A small contrastive audio-text model, trained from scratch.
Model: encoder activation silu, text encoder layers 10.
Training: adamw at rate 0.0016, 9000 steps, batches of 256.
Data: trained on simulated sounds of rotating machines with and without faults, 59.0 epochs.
Rows from block 4 of the text encoder of a small contrastive audio-text model, named by matrix and row number. Rows with one number belong to one neuron. Each number is 128 + 24 x the weight over its row's rms, rounded and kept within 0 to 255. All counts start at 0. Numbers have three digits each. After the name is the row's rms in percent of the matrix's.
After each neuron's rows are labels from the 100 texts, of 14848, where the neuron reaches its largest size: "fires on" is the input token at the peak. Only what is clearly more common there than usual is listed. The data: simulated sounds of rotating machines with and without faults. In brackets: how many of the 100, against the usual share in percent.
# gate: MLP gate (text_encoder.blocks.4.mlp.gate.weight, 384x192), inputs 96-143
# fc1: MLP up (text_encoder.blocks.4.mlp.fc1.weight, 384x192), inputs 96-143
# fc2: MLP down (text_encoder.blocks.4.mlp.fc2.weight, 192x384, transposed), outputs 96-143

gate.71 012:150137116121103169128138114113126137135093123136129176220099106127090120142118120124157134157108131121104135137098123136148119080126143104148127
fc1.71 013:122144122106158114133152164154129116146157096110146126082171129150145111138109123152082124107149124163154098109115143114117125115158146155123129
fc2.71 014:075123122090126111140110138157114091154142119119141117052158133130133116138114139152110169121147087155140132121131157103102072134170133129132152
fires on: "knock" (100 vs 1)

gate.181 135:112120131142147095108125142075134120105146136140118101122149098104167099168108108122171104125139112124151095144115134139106121134145118207132152
fc1.181 139:171101109076139116135156113124167121115106101118103110078121124160122151108115139145091126137102166119102153077108140139157144118106113107176136
fc2.181 140:148135137158142126131136115167153161115117136091121133163169098133183145166101121113156105132125156079146113124103129179103135125132157131114094
fires on: "noise" (56 vs 1); "reverberant" (10 vs 2.5)

gate.254 008:099155136125132131150095140120143141105160163106098121109138130092149111156110116115122142136100091123100100129125103144101155129165122118127105
fc1.254 010:164107095110099146132149120109123096112127158109127043118151130144117154109156147128111136142110140145135122122102156134124101166120128062150139
fc2.254 008:138142131131139130131110103179104124185107124134160122110139077152152152131112138140132131154132147091134134122129140151122093091118140123121144
fires on: "noise" (71 vs 1); "white" (8 vs 0.5); "and" (8 vs 3)

gate.363 045:133148109165142133140135132164106143169168148097152199115136130118127131113128126135087130096153119155173108125163123098131111117143156136122108
fc1.363 024:129140121129137123144156131128117147133173171079106216124107123146129092112131121149109129092114113141111128156137155139141137112131170124130121
fc2.363 027:084119149134082129121153112141156127136099166118094100140091147097123089143113126133131120136137114092119126158117099195168139129115049125100128
fires on: "hum" (57 vs 0.5); "quiet" (27 vs 2); "with" (8 vs 2.1)

gate.196 232:165063137157177119127148115088143117129153125119130042088129156110153143133121136096133120117144110125146115093152135120080171135189108148124128
fc1.196 321:119075102073097146144138128115143090123149102155133116138107127132169058142090180165132155159114118122140114145112139143145119169156116127176158
fc2.196 272:121138116124131128128130118196125102141138127105132166141157114157164142129139208127124122158156117129185147138095156171156161142187155097097123
fires on: "leak" (86 vs 1)

gate.245 019:156092152170175131084115137089130134130130149096156073112112164110099151148086138120112148132144122145120100118144108114114096129170124137127116
fc1.245 022:130133112093103140106139144158112123140105121141133166185110085138159110173155125158132112130132163119129133178057130149165110087117141132125130
fc2.245 017:140139127108124121148138114148151087136129093156152162140130117164109135156146146127137139134194087125161146145153112092162127109134095127097092
fires on: "hum" (27 vs 0.5); "reverberant" (21 vs 2.5); "<end>" (20 vs 7.1); "in" (10 vs 2.5)

gate.242 011:144140119124121126109098106145152098121122135092137102123115125141139111164133127138133146119139127127119130139078127131158137158111110106130103
fc1.242 012:124150118129129136125088157124150123142079130138155126171111083163125087159119111180147119128148089142127125190138131131122100096098130157129143
fc2.242 011:166133156126118134112132154124148136114147162215072131148159152158126184091126149120120112118060112129122144108149122133094141126123124105134134
fires on: "grinding" (90 vs 1)

gate.364 199:154074135150173115109150116108145127135150134119119065091139167114160150128118136090126118119133111142150100088170131120077159135176137148134116
fc1.364 231:136187125154148114146110116159112183135096137121137159129142090119121164101155091103139095090147140098155153130126137108120162092097144104084133
fc2.364 210:139115127134119128122142142063124137100138141147138114126108122120082115120137082126126138123109115142092121143127105092131082139045101149169136
fires on: "leak" (37 vs 1); "<end>" (19 vs 7.1); "air" (15 vs 1)

gate.22 151:134111152191168096109130126139147154139150115121132113131137127129131166109158087070160101115185141103151117116165099101127161109137117161103099
fc1.22 077:126166119130135127155096152139105150133139100148157080148134104133105153118108128127140129117136132145152114069107146115097162163117125133126144
fc2.22 088:155070118148098109172147107130136126149114135130136182117131126124119138098150125142115111127129169120108119145135122098121133122144109115143132
fires on: "knock" (36 vs 1); "and" (10 vs 3)

gate.108 033:134143139151089130101102133166144140097140140133131113160138150158128125106119138148125133129150113182144138145150103132133114158097127137111116
fc1.108 034:136179132173109134170156090111125090123122147112125174121133099161081130126143135119088139120109081123135166126144111122170138114137162101126113
fc2.108 036:124168136142157135156139134120128126114100133086114090081130133123103138130107112107126135154124119159137104091124106084152098108093138115117104
fires on: "hum" (44 vs 0.5); "<end>" (23 vs 7.1)

gate.374 186:167095147161168126086127137113119149150124100134149070097121130119134148153108118089143117130176164119155121100134117084130162139147098157126122
fc1.374 165:176128115164128137106122103127171176140072121119111111130107142115110140143113106139143131119133155113128149157149121093157148116108113111128118
fc2.374 176:209134104073123129149133159082172138146178123140094164128118133152129114119105121170106119122094149108100120141119129151127141109158099142147151
fires on: "knock" (100 vs 1)

gate.284 066:119096135116129144108113133148113153171134112094154147107059148139091130106116114139103136118153170104108137100138111091190154148096119119164121
fc1.284 078:146120104131128116119151155168089114137114126182153122175153105169143077164111136116133126138130099154147089127118147109101118106144154178110129
fc2.284 084:134106158146141142132128123173117138156107144091133108144126146119141169145159130139141088143107156108091118125119132183130138112113175103113104
fires on: "noise" (25 vs 1); "thin" (22 vs 0.9); "<end>" (19 vs 7.1); "and" (10 vs 3)

gate.3 025:093097131119088128126125081086168087107128163082133161084117086096077105117123136160103153147134127113097153178116120129152104118124107129117116
fc1.3 028:129121127108131116154143119121108132151132177117126136098146139097143101118148129138111131136138081143148104159153151116131162132138122090124127
fc2.3 028:117119131138081165115157149122133098159144176121118111207123096162117084139130130138093133076088103110152155137149125118105166158152088129158168
fires on: "grinding" (27 vs 1); "noise" (25 vs 1); "and" (13 vs 3); "room" (8 vs 2.5)

gate.6 099:147143161150146122072108149142134154157109155105114150115115172109125163117118107112133114138156156158134103116133093125142131099139139140105132
fc1.6 094:157116090075127109143094188106192106142147095125163131151178081203153110132087129165116106121123147137143102127135132118108119146121110133153137
fc2.6 077:105108131086109152128116130152133106152167101109128098090132155118136094143139132149144150114136127138132175131091146132141132153104132148122133
fires on: "bearing" (39 vs 1); "knock" (31 vs 1); "muffled" (22 vs 0.8)

gate.162 091:108136095172175102107146114137135122109146101170174129152148062149133123150143105101162105110152123163139098115129130094102103139142118176119136
fc1.162 098:145148143093120158160141147081113144116128091142156096112152088117127134163119171088115115160100126126120096117146131160103137130137121081126112
fc2.162 096:139129123133150120133135107173114131159112099139150106143113144119151184136134113125158120126194132130141160101127150141107099140142118112132142
fires on: "rattle" (100 vs 1)

gate.316 083:129090102118155152117096162082086149161125109143146130140120140085149101194079146093129147145132148109141084135137150128104111116152103126147130
fc1.316 070:151139105132153142189151134150113108132168099101154109075132117144107164177137132149111130115137105146122159099106177097134136172127152123110116
fc2.316 078:129116148123103124129079114173122107150097127145136108117126117144136105121122185123101130144192110118116141107096126146105160109117068113092128
fires on: "noise" (30 vs 1); "white" (19 vs 0.5); "reverberant" (18 vs 2.5); "flutter" (13 vs 1)

gate.149 074:148161147149142121088151091158104181122124135128105150149114212089107147102169108092122137128133127132127184110125135108136153118118112119113106
fc1.149 065:155176136155175159122117151126098153140088123125113154121153145143123169108121128122143089108129156133113059127147122126148143096124158120116124
fc2.149 067:175116132154071151097128149104135150118146155160135128193135107206126117126133167137110100108101121117122129138136086120087160116147118133121118
fires on: "bearing" (92 vs 1)

gate.327 010:177214111105092116183087130109125186116117110127146123156111132111102130119117142143142141121088115130116135100131132136136125167117121096154143
fc1.327 012:129123131134113135124110110094110138141082153158158127141106116080130067125141143117137140143099099112127103172182087148127130151150100119150170
fc2.327 011:121096147102121141083139114133103138115112156140159111199142097126117082150129135117115125158083108114112137128090109170081129125121174129130129
fires on: "rattle" (62 vs 1); "turbine" (11 vs 0.9)

gate.248 007:086074121121095129152106125106128084088140181115115085152160136127141124123132144125162149136071114126116128160133145136098114167121146123135132
fc1.248 007:173070107113152141135169127138154147143136130118125079099103140142156108117123111137144108112130123128121149122162125102151182134119103152129148
fc2.248 006:113172148121158138146120126163124137164141112073117168131143145115102176131154116136135111129175134135150127118108137130132124089169112114077097
fires on: "bearing" (74 vs 1); "knock" (26 vs 1)

gate.74 011:118098118103127139161116124114083124133121146086130116122167157132126089125125165099086143141099111127099124094097138114115170161096164093150096
fc1.74 011:128180126122105141151076133141189139121105162118100147168154088137138157127115128189143129121089123127113183151141141164114137140135113101096158
fc2.74 012:130131135107135126126134159122112134144131112106102163140117157113096055092137124123095153105114122126147151123144121131153143136127073176142148
fires on: "hum" (39 vs 0.5); "white" (21 vs 0.5); "noise" (13 vs 1); "and" (7 vs 3)

gate.130 011:135131135146124125170113109117128121136141135113117064119137144102131181104119109139125148118120112116132145113095161139085123128130135133130129
fc1.130 016:076104133115087125083131119142128092122113156151133171194140097125163059128146161092106146143130137114144140180166091127130151119165096143108105
fc2.130 014:191139104104115123124132129189150122147137121113151145138115156158111107111150124187101111117213119152130142139123132149151114088120140107103151
fires on: "grinding" (98 vs 1)

gate.230 020:102173119110091117127124145103123137119088154156131195160147084120082099100143150134113128148103114121124090170130122135090126090136113097100151
fc1.230 021:126157181127128140129120131120158110114127205115088129104136187122133137110148156116107135103124111115105185111162108134134172109167155133094116
fc2.230 021:118131140122118106111133135085153095102164123193095058173128081138141114114145116134129090088073127121102091148142092146076155109101124151115142
fires on: "grinding" (45 vs 1); "muffled" (14 vs 0.8); "leak" (14 vs 1)

gate.199 087:137074127149112113118129128098152138112152143123098131143125136150105170124157105146138101124115154134107133163143111144097125119123150115116141
fc1.199 102:125160114095113137116138127181145118136140097142154108119143119129151081142110141133122150130134119172129118138156140131161135165128111139128116
fc2.199 120:108127123132111129107123103163158112144137134113133165175133113109136111125153141151133128143162121124151086147135119167118109116127106082107083
fires on: "down" (100 vs 2.4)

gate.353 017:069102118108121167115131144094095108132132146147159124164137097150144103122132144141123136159126122148118137162119134137122110129133153069117159
fc1.353 019:141143148156134125109112128181167171146091142151131132129132099173117156111117101122116109127140141134120106165205103114130158073124139123112120
fc2.353 017:110129125125159107099102111160127135163106088133125130094120146097135114145128157135117111144191130119171101139158148163144102156125080132092133
fires on: "bearing" (91 vs 1)

gate.42 007:126112120079128104092114129163126117125136112136124088106150130154188134169111160096174143168113158142125146146115138134143128193122121100129125
fc1.42 010:131131131128142131172124143116107102137133142117156120084135106126110148120135105133102141115133127084108110089169152115100132099138146118148135
fc2.42 009:094159134131150116102119139150139149122066125122170066098141107127122142141130128114126118142239106158157096140150114148169095120093132125093129
fires on: "hum" (40 vs 0.5); "<end>" (24 vs 7.1)

gate.35 194:169140133165164125091114137130152164169129133129151115160139110130152162128132070111155103100177140129174086122184115100093150106147107130105112
fc1.35 128:165149094078148135085099126113167151153078139146129122151134124132134127133118109134151126148143140099144125150154137116153130109150068102122149
fc2.35 168:164126125154098138139139138095129139102149143154105154168101118129137134127128148145099106139068140119097104143149098182141142126147151123172146
fires on: "bearing" (80 vs 1); "knock" (20 vs 1)

gate.31 017:138148126101174126120109134155116157135117092128154134058144133128136123125087138115122112139151123135142098077140147124138130132126129148116101
fc1.31 022:110118150148137142112129162101113130104121171123119106072135150120156100120117151102117116131099105147136110134101131156127151153109151135134142
fc2.31 018:134143106135146145142149156148114161113134110110109156100157143154095178127145126126139094152135140177131133113093154155159134153108165117121151
fires on: "knock" (92 vs 1)

gate.236 013:091099109119094141145124117116121109111134148150110134117127104152118141101158149138103147131096132112116157160118125126132128157107143078157165
fc1.236 016:169082126139146114164093127082155137149206122117118078100145121124163211102124133152124111143117165133145143112114132142093101156131134077131164
fc2.236 012:131097107126129107126113149148138102149167142157145110116131140184167199115134151155120105116201142135162158131154117104113104130158145139136172
fires on: "down" (35 vs 2.4); "<end>" (19 vs 7.1); "noise" (17 vs 1); "leak" (8 vs 1)

gate.169 192:153113125159147093108128112165161132151136131124170128117087094144119161127152089114129099094187121131148126118202093086133148134142128141127125
fc1.169 104:147104084133104099130131085097112132116113136155166129128101113115114125137120124149143132138150110120128139126119116120164081157122103124167167
fc2.169 109:130112151167101143137120104072139112134151158106102144122105141118105136137129122129136111137081164122098121172127102146122143104137157131101116
fires on: "hum" (100 vs 0.5)

gate.380 030:114157150125113087127109149106157115126102147137117082152157122132136123137104129063128121131116098131144100107163088133103140108179124135102114
fc1.380 033:139088141175154121072155098123088130131146107127134082082126135124145163132146137087131118130133129148119103130141139133110131171143136153148137
fc2.380 031:123120144124141114155139082117144108132070110118109043072113157086135182139115117114128118122148153097095146092130129090126123097124113124120123
fires on: "noise" (17 vs 1); "white" (16 vs 0.5); "air" (13 vs 1); "flutter" (11 vs 1)

gate.28 017:152123099110114104208149094124151104110141144105116143081143133138103164101163145142140131144138117147142153111125154121140131136119144068130143
fc1.28 021:130147128164111114131077145118144115095150163128148139131151098114179110136084169122114129128118102144130083159120124126132133204142162123136131
fc2.28 017:141134130128114126146107122175122144143112107147147145129127128149176148111131166134136110167144098137167125133127137156134113106111122065122122
fires on: "noise" (28 vs 1); "and" (20 vs 3); "speed" (19 vs 3.3); "flutter" (8 vs 1)

gate.278 101:203142133172186139113123134142149181155111128120138101129110143130116166124121099125130105103172142139165131090150124077121169116127127143108131
fc1.278 070:082112122088108106153134157149121106107148116185148100099144123139147101150142151162110134101124099165118106119166124123068144148134132129122128
fc2.278 076:118133155151146145133114122222125136172109122101112171134125191127122140125157152143138112146145134150146131124144150175135129111117161107097112
fires on: "bearing" (100 vs 1)